Rows from block 2 of the encoder, named by matrix and row number. Rows with one number belong to one neuron. Each number is 500 + 40 x the weight over its row's rms, rounded and kept within 0 to 999. All counts start at 0. Numbers have three digits each. After the name is the row's rms in percent of the matrix's.
# fc1: MLP up (encoder.blocks.2.mlp.fc1.weight, 1152x384), inputs 192-287
# fc2: MLP down (encoder.blocks.2.mlp.fc2.weight, 384x1152, transposed), outputs 192-287
fc1.377 021:488491517525519452502501469528501489545507539459488499477515498601381512482496508550501520507538496552501485565487499506486495508478516506546519488465483490465485500539593457481489517574543483519506490516526534499496456490458506534441572497548452519540466559452462507526511507533571485509
fc2.377 029:423489459469469546494519506419455490499493500532494490441425469603486515501469485485447493498459514498545483524491515458503468500547552544512503517473519541509483394491483475477433452474514455494505524473409522497485494495478508515497503529472513537521560563491465526467503481502507531501
fc1.378 022:505468529505533496540566560498472491503504497481521496534500505451591476461529437489488519512413498513432490459506508441504483568503491501569446522530593526445486491517454537520482484502476453494508476477434455547504489505512491495431507502449523506492515492444419514517509489615493498501
fc2.378 034:555549518490504488466541509479522504515467561546452480504457511470488477511496531448470508624440482475471516481512541482503504526515524509576471479507506516480502447523511440524509421517503513443524517520661496525516537514487517520539495591505488541618547503485481550530527498426470543528
fc1.379 021:458534540487490482458540500534569541484430538500511568433549564472468519466425540482503468520549516544461581461477522530473465548533572538558520465524439481526503519503584469490489456506506452515499481518521477516496508488426543516463581491504522593496513429483522447506515514494450477520
fc2.379 034:460456466494470530524499471469489538473583386482539503443536517539520606484485484538512519479523520534608506555410530536493506493472437536512536503503499530479545504469443497481489429466514570495479517482478516492469477491496490464481477462472523377383526485473534470479491486416517521479
fc1.380 135:513499530512539534366534477525470461491526558507459543455468531460524520502522470605430507452487533508551463563477444470469460449462510489528511473533474510476477529499532458523523468481576460526498525530500492513477560483512538454539522473517563570494432478524457518517571573469524473519
fc2.380 139:423502465536549515495497549459541524440506468479546505506464519494499482512393463503516506491505511450540527516518448515558475523541535438528581527611520444498471484450506465554447460531375464503513542525445505494513438389474498520464521491451452418517524518551481480547503458459506542511
fc1.381 021:499512551509525500429510523504612539483505494498529536467542478424454498523491526520505440501532504514443416556491501484501452458453473490418483493502502511424498510502511533608499518494445483510466476482523424495503473603492479454470548506504505499466477453362531500473498468537501478483
fc2.381 034:487473488493486522523561436561496516537386550507412461468477537457506455513479522472514506443461502508495506497545505493496482529537447514485484607516509523533475501501556474512403482450528472486505544546539502499447501491486493502518496577447495523612435449483483562503520490489514507464
fc1.382 021:531509454473464516453455516464495447488526543508517514416582454482533503509489519453503457459562473477506561533500523476483451453492455497496506519476472524521523499568545493469470500580518524502527497486539439534493520515514522506518525487469618532467563396485541471505514527496371485529
fc2.382 027:526463535506485535504469507500506521472491402467454463562508495478514533539475517556491525490481478545562495460546574503489510472502519523442525475495477584499557477482485523521525608465528495573500484524461496508577498534510500499541416529473490461374408455493498536471504499448452499570
fc1.383 142:487552536525512498429518431500472479486466563511450415476496510461486507502566463559474482460449479460512427559509451489465537548451478516477533426539550468499432498518492414524492519448484521498521612508536513560502582531466529482546484504505497503473476465468471516510456569498508447465
fc2.383 136:542586525494474478501559434498463507547483496544545498544472563464510498512436470509516501513480484505481433542512467466491587481488549515473472516489532457380464508516508504502465531474477512514487550461540532497504509511514586525521479546464485396501513533493427511490442513560547472520
fc1.384 161:473471527520586499460580534452551567514474432529499508537472533505513489530535462513540504539529551526524468498521495522469451565504494515414503465502509429416557485476426466515557515474486488478488534477422498534513437455464469470499527516403427475525461501471474515561457599514449432537
fc2.384 169:436474543450555544464476518513544489540470477453438512513380538571457549466530534562574499525519448516478446494503495490512546467464473501424482494485496472531465501504530514417477493474567411563489523454420561504544509533468524459458501536459490490493559513473485500484533551553459476480
fc1.385 020:506487522515463468481480485506431509510504519482506372553497531575476498511528506563499593497547493488507575460501463510480487432521526486515510493572454504445502492534529446524509495520508475485550465438497562448507497453518466553505470516552607541509572440520484464533468530564531487522
fc2.385 028:543496512497491574497516536471523517568571453463497486499508514529482563449544460588441520582465532536508481510446573515500520480513549460476408450443507458468486462512605506539534424512511525528534489522470504471494506461482497532531389539551506454497401502517493559504465472398466530387
fc1.386 022:504477531499505457520530484533550534518558541473462560440498478496463495527496439510496509550526502488547374514490534472489505520473517527570524513476567478501503502588576533421471473506562399513467459515467489458506504539477565522461545492555477493540458487405460474491549518553443517488
fc2.386 031:465494547492486517506502499490502478494492484429380506535484523544467607534468531477534471540496481485472503486439564489484501526513475519490523417487496498480463521491574434494614494469526478523530512474564483511506502510502469511504432529455541511439500534480534477482532512529506497509
fc1.387 149:558521466508516538500538522504564516526467469526538536525573530540513491500462473543538525556512513490462498468490514514468529508436534510498554464513525462580547509458523488511530455642508442514533554425477495477489507472556497518537555483519485448529480469463490538546557442530525479547
fc2.387 132:499523478473506552561516459490634553506500523523577510533526460550559504434472461520523576477484415515527493534528520547440494427533570509492549545472485510490490514518529467554493523562503534519539535490469387463523444516435537453550569512394503506540508509513437483454569543497551464497
fc1.388 019:446499485492608484527514468449477480476544535477449540364487438413484511534471529482493491503457493457534538609490571484492471492485438494555520515505438429493474505486518476488470477560521499513468476487476392471494487510501441473478469487593513512483473463409531487452472469450499516499
fc2.388 032:474518484494472492492525508441523506506494444557532486507426555433519427537494559442414513430447462494495507481429536496507470511506501533487511568553512516507457428498544458520459548497524448441469475498517512477403488512504496504523519493497514419396527491482486393487546519485509482550
fc1.389 020:538486525499506441504442492507386469509580513573443552418494504473569466588498426533518528476412469457547607438499512504492485548467472533577506501491467531500514505505496463448458549506509437505500457470536456486501496434523519472518453493564614486525468430414542475530549531463598488520
fc2.389 031:524496407505485513446455521541510491505397480498449486553459515474492434548502564445492496511411475540592500419494464489499519489520521496461478499559540488490467523489475497500378406584495486482486479532407494474508530513520498522476441493498468590550472491457507501484484512466479492536
fc1.390 151:533492454501530496486494459457496495500449529513495465487441561518450482498479557439411554495523534502541547522517478488471489512501466542481535490421480478504526485445522484495519511563499454481458565548524538487516549431470466408464531512442571531535478517583448529488531533549616435441
fc2.390 194:518570529511547533599516385466529456495480563574580560496476466461468485475514468544512418502472453493498536431524445510472501578513556486510537489506481487426530481551493515431457503472471520527457530522470486479515454477507487475515504546561507444535512543427476536502550530474461562498
fc1.391 194:507487437479539507499578512484509528480505436500494516563503569488484499446529454454509466496457524490510530459497530491486539589533518526425534498523452378525579505463374462437508496481506516502531595539484411492495525445461519526453463495493415501503493512460502490503502539559437466472
fc2.391 171:511510482531565491541531529489545526435512516515505517553484562543451508439535593504487477527513481489546540474511488525515543447544516513494484508555446528569529496520487535437481501554521496508521526488495459449512492398534488555406442511432449440505514531456422508472511501516396487468
fc1.392 021:453459487475498499534480519555503528508484475460538478467540497550500492501429543565505457481551529520529455541495547493486541456595533527526501500543472529515442505456508513469512506446549515492548490461538507518507492561473588472418451516547508440498509517386516477477512534515451540501
fc2.392 030:459536564537494514503499537454478482528520479457447489494463495435489522453496484570532509562609508480472472513440448534509394489533444508511495433536497563511563494471537540487549517484518404518490448462579498496459521477493492507559470468475508508435561486441485454485493489483519506539
fc1.393 159:485506456469520549520474500484590471549516534518476552396485530535480517516483506533485538508418519452578493493478492425464487480528477471419435478511433539513481527467405505486524498541515540520475536424563549621469514433445482453532521469500515528562493523533445509535432488497530520444
fc2.393 152:499525518532491518528501526527429477550490522492515481561502416538528511463597487491491542499445517517495513462502496571454505532570536519492634500507493496457524534495564399450509515495513498499493496585469560539514524553602444539563469474542538475498550440476538498516491476420478552502
fc1.394 020:472514608554544452505417516493393574478513489520470475435517480507406530492487510554531524478479519538509522589502496511470529462421546494464601489576483568485460495489523473572456492541457505507541496550490440589484425517513540542432593492656453456476465507497477502516518556507449484516
fc2.394 030:412551477529511529514535489418489505529531561499523487488361509534500480418486513530499504469525501478482464562480493483511478523499530444468473574472506533496543443514502484482515414539480489503504497487442523509468490503474493482538449507475486502475550526503536502459518483463509478482
fc1.395 160:466453432546525466494523466509494532479540562504514500538511524533479499443505476518504377489513493503550415517499487462482488503503504511496548491501558526544484501531503567454517555466502495506523464526504552557497357455551455457477502496478495451515525523470358536472495565569468467504
fc2.395 136:408488434524497453510501476470491576566499562496553498504497487521447486443534421470469489460489501538542471507460521561483492509502507513452494430424480539494463502492485564518565499434555516469595482541481529526470504451518557453461487467502567492475469521517355498551560490612465460454
fc1.396 149:497518526458477497457581413513565493500410534575526492540448510559460497476519510546501552548534506507428486486494515541473452532497537525485536474431490469497552505495538499440491567540552505506524454542481527516492484546499455450557488491486487473537520505455522501480516555553562484452
fc2.396 121:563473535477458486567561483472473575505512511540462475543494535603522535465518548539538484519552505485444470503479484554507491493505457476537484523496524457512511493486433508560537501618428507525451464477464566506494567474513446517480520560446422548485470530517414498539524468514441589514
fc1.397 198:508561455524454462504522529490458544394542519525508469529508508494571500456493518521502493521495545491540484517508426548483466427453544516448462469452427451449593495527631524504522510458502500493484525504468575532506480530503506499496445504432438545481482521529454439486508491480524534427
fc2.397 188:495447491478489441473477487494502580419474462465472512533464538466505523528415532492508419521572494604459616436486550547468559569563484493452550481544550521517531502512540508551523506459489451510502503477501599481511483523462491475524444474485527511504522463544550444494501439517495421440
fc1.398 022:453542445533502525491619534496519497516547496478528489497470473443451492498512550472501457548527532548536480631505506539485533524500562499442517499506495549505481499511560510401526501506497530499524543526541419489501465529586483419425464490569447495507485583536508510501515487580510494450
fc2.398 033:458501538507474497545517464514492492556413437500518476421527507469506504485477486536520533419532467465402495525440445501500483524496562495478508491521513459537514514519466566432576550502507446488469466490496499486479500490516503507511550439485532521468588562506514497530499499580529482546
fc1.399 203:361508552528520580498462439496513415599481554550502435481458563478468500366463469492489555461487521494555468475494496557487542440537593472554544481557472473509462506581336549448493460508512546503580529526481562503495552501412526528571548496498434456509492491498551483451489531461482489423
fc2.399 222:497471500507520448496494505553398528522516525524518486551574457549492516514515481521523467515528484504513546491566553552494516443548502560560499559532524492463521526435517529498517535521483539559555472570553428531557549460546476465499514557463477548556492468577493535537507460531488493482
fc1.400 150:472486515452515536381420506500452482496516477469414456507472495507506507529531490553530489418609546436521509528489479484465506498533432509519474493514520462547508516504479457553514492473613511514541485498498505466482497483472502483512522483510404541457496498587510486561535534501461511525
fc2.400 163:478508539557510437400384482494464529493484460541396417495433538507389544493534497548522552502593506430516501539487479536498444455538513488539511467479450562525564508440491425584506495466526485548551541474471486509494528532489419485454535557403534470508516528498441508500471457454454482533
fc1.401 022:481487525513508466490493517521518484542443529486477479436505486549450516494552499435519518537444496489463557607492521549496518472548498480517525526376455527540434505499572497531518496537541515503543501510503488511500497489466484490472577480537441518502482532371530503516453459506640509496
fc2.401 039:456418469461489501464523506443503492514460462493465473486507479496517459459502488485534502488526511534493492562437508478519463500508519554514531439515492533512481453490481520538466534450487495430486499482500505563429496509501501513527558529516518443428462455485485478478538492485477522469
fc1.402 022:523506521446462545499496544530480477488534510493510521555522485539560531445448492543505445500487498486420475451501513512479445594509512525563533511438466512509541490540469467410441508429461522501512506525497440522495491550487446532504591501423528562507500517616503489496518487422359523511
fc2.402 036:544530547515483494492523500573500494466481385473458495528543532501515525528533452509437497531478505516455497472469480516505542497492452514472546457485503521482434604482417516483621451489522558493515492461561519535519476520510499488454528504512459501468549463493540578494500502508505483553
fc1.403 021:546475549472467510497429528516500501489484465507516466454586491511547508472518414560495513547484471475401518495504539437498412464499475498573510525489498573528481502586426521521484507486507521493481506475543501526498453544475460516511598491350590481512460451543543479455515477512318493497
fc2.403 034:536482552494498486470551509555520482491499367503437462577545558473485474546551503508490486612480494486489494502505504506500509517517511484454496429507513491502454513495516528526579494546533450477503480486409501522513503491475506545514440564473504547552424484501502516508525520515472521605
fc1.404 021:490487486529483541518437484490579486413440560492556465476509479539586493475510525496517515436476512509531459493506508506485543407559432491475498524532524508512551494463516494339505499567459532501529502502491498516491566492569553480476519489450553446461476481475454570494481501512316521518
fc2.404 036:513512510505541468543512518390497505522600518486513487442474466494516437496477465484584552441560522531569493541429454535502515488502409405490472542495495501469454406492373535557583492478494538447505551510541497519438500496500495511528542509511508483414483522532504428477536481474471489554
fc1.405 023:478505456505573511509420488494432505550479520510573458435524465545550495511515552520509560463506495525491544476507526503479496429446473485546521487447447511469495494500482414452457501522492537501510529499493418495506466476525395486499564495616536493469466454576497539510506552473395526511
fc2.405 033:484473478504474539510501532450495484447439408492499482526490541511515386491507510558592508527586458522486482456524403517504492474493517467558512499507531493498510480498412606524499443536540445477497531531410509514466461489531507509458487475493461501518561479491476492505474502457513543559
fc1.406 021:447544511477545545538585539467552466501509527510519560473476468419561481518495502443505490543489522525505451413496533503483490546543529494447547507494463520520480504502519476517527475500485566510508473488517409484501537554524522442449479493632542480459449511481525525465462524533630492490
fc2.406 033:494510502489490448458524517526508510545374492556438469574486554427515481500522544449433512456547470523466512500476474516506480530467528462523506522555482465503516525488494521505448598520486511463463547507529479515459514497490491490519512510530480463485545499469462523492545494470513494557
fc1.407 020:531492508465541495492451502477468476475500481516490472424532491543523507533548474516515531546482491449574517630500516521497500479510500468551506520470486551512510502534534490518543552522522489499505543517492481496493497506546511508490518492525486451470530462503496503517488481564474559515
fc2.407 030:487441554552516520488501513414496529433485487503491498438478508489511507502482510557532516476543520501542474543414523498496528500499434492459507438503505497452509402509453535485640514515513468527522490504501484515402459505516472471507551525483527549481503556512461528513554500596504483464
fc1.408 019:466526515524424467518555559513528550547520516542494496482525509398540503513461467406540516523525517538423566460509525501508499567472542520438544509533490559501457497491459477447486461385499503486552482514478501550503466468538494479446588485548490538490455523554559461540516519593546464482
fc2.408 033:464481517503474490543523485562485492494456427504506490527540573417498488473531519466409503567499500523493496536500489469493479495466558430446486431510506448499488488475488607510432420543535516468460545490427495513541485473489517504495467489536483461425407462496494573485480489409506490518
fc1.409 020:526462489499468505519520471516417508472473487491430588500500487498560484519446437476501461489417499463479547451505487508498538507488495517518551511505479554524526502502460513541474524446565545500493460480550532533514506484506519506537458518463522492500479433417504478533467534496463518526
fc2.409 033:539543368501488484447496524576499497510424562556539478614535484537514500504514557468484492451453496463514500478572553477521498493530589524441514527535497510517445541507448480471488478613483548518514389495452490448615540490508521498543454427484505491535522506457508506478498492402470519462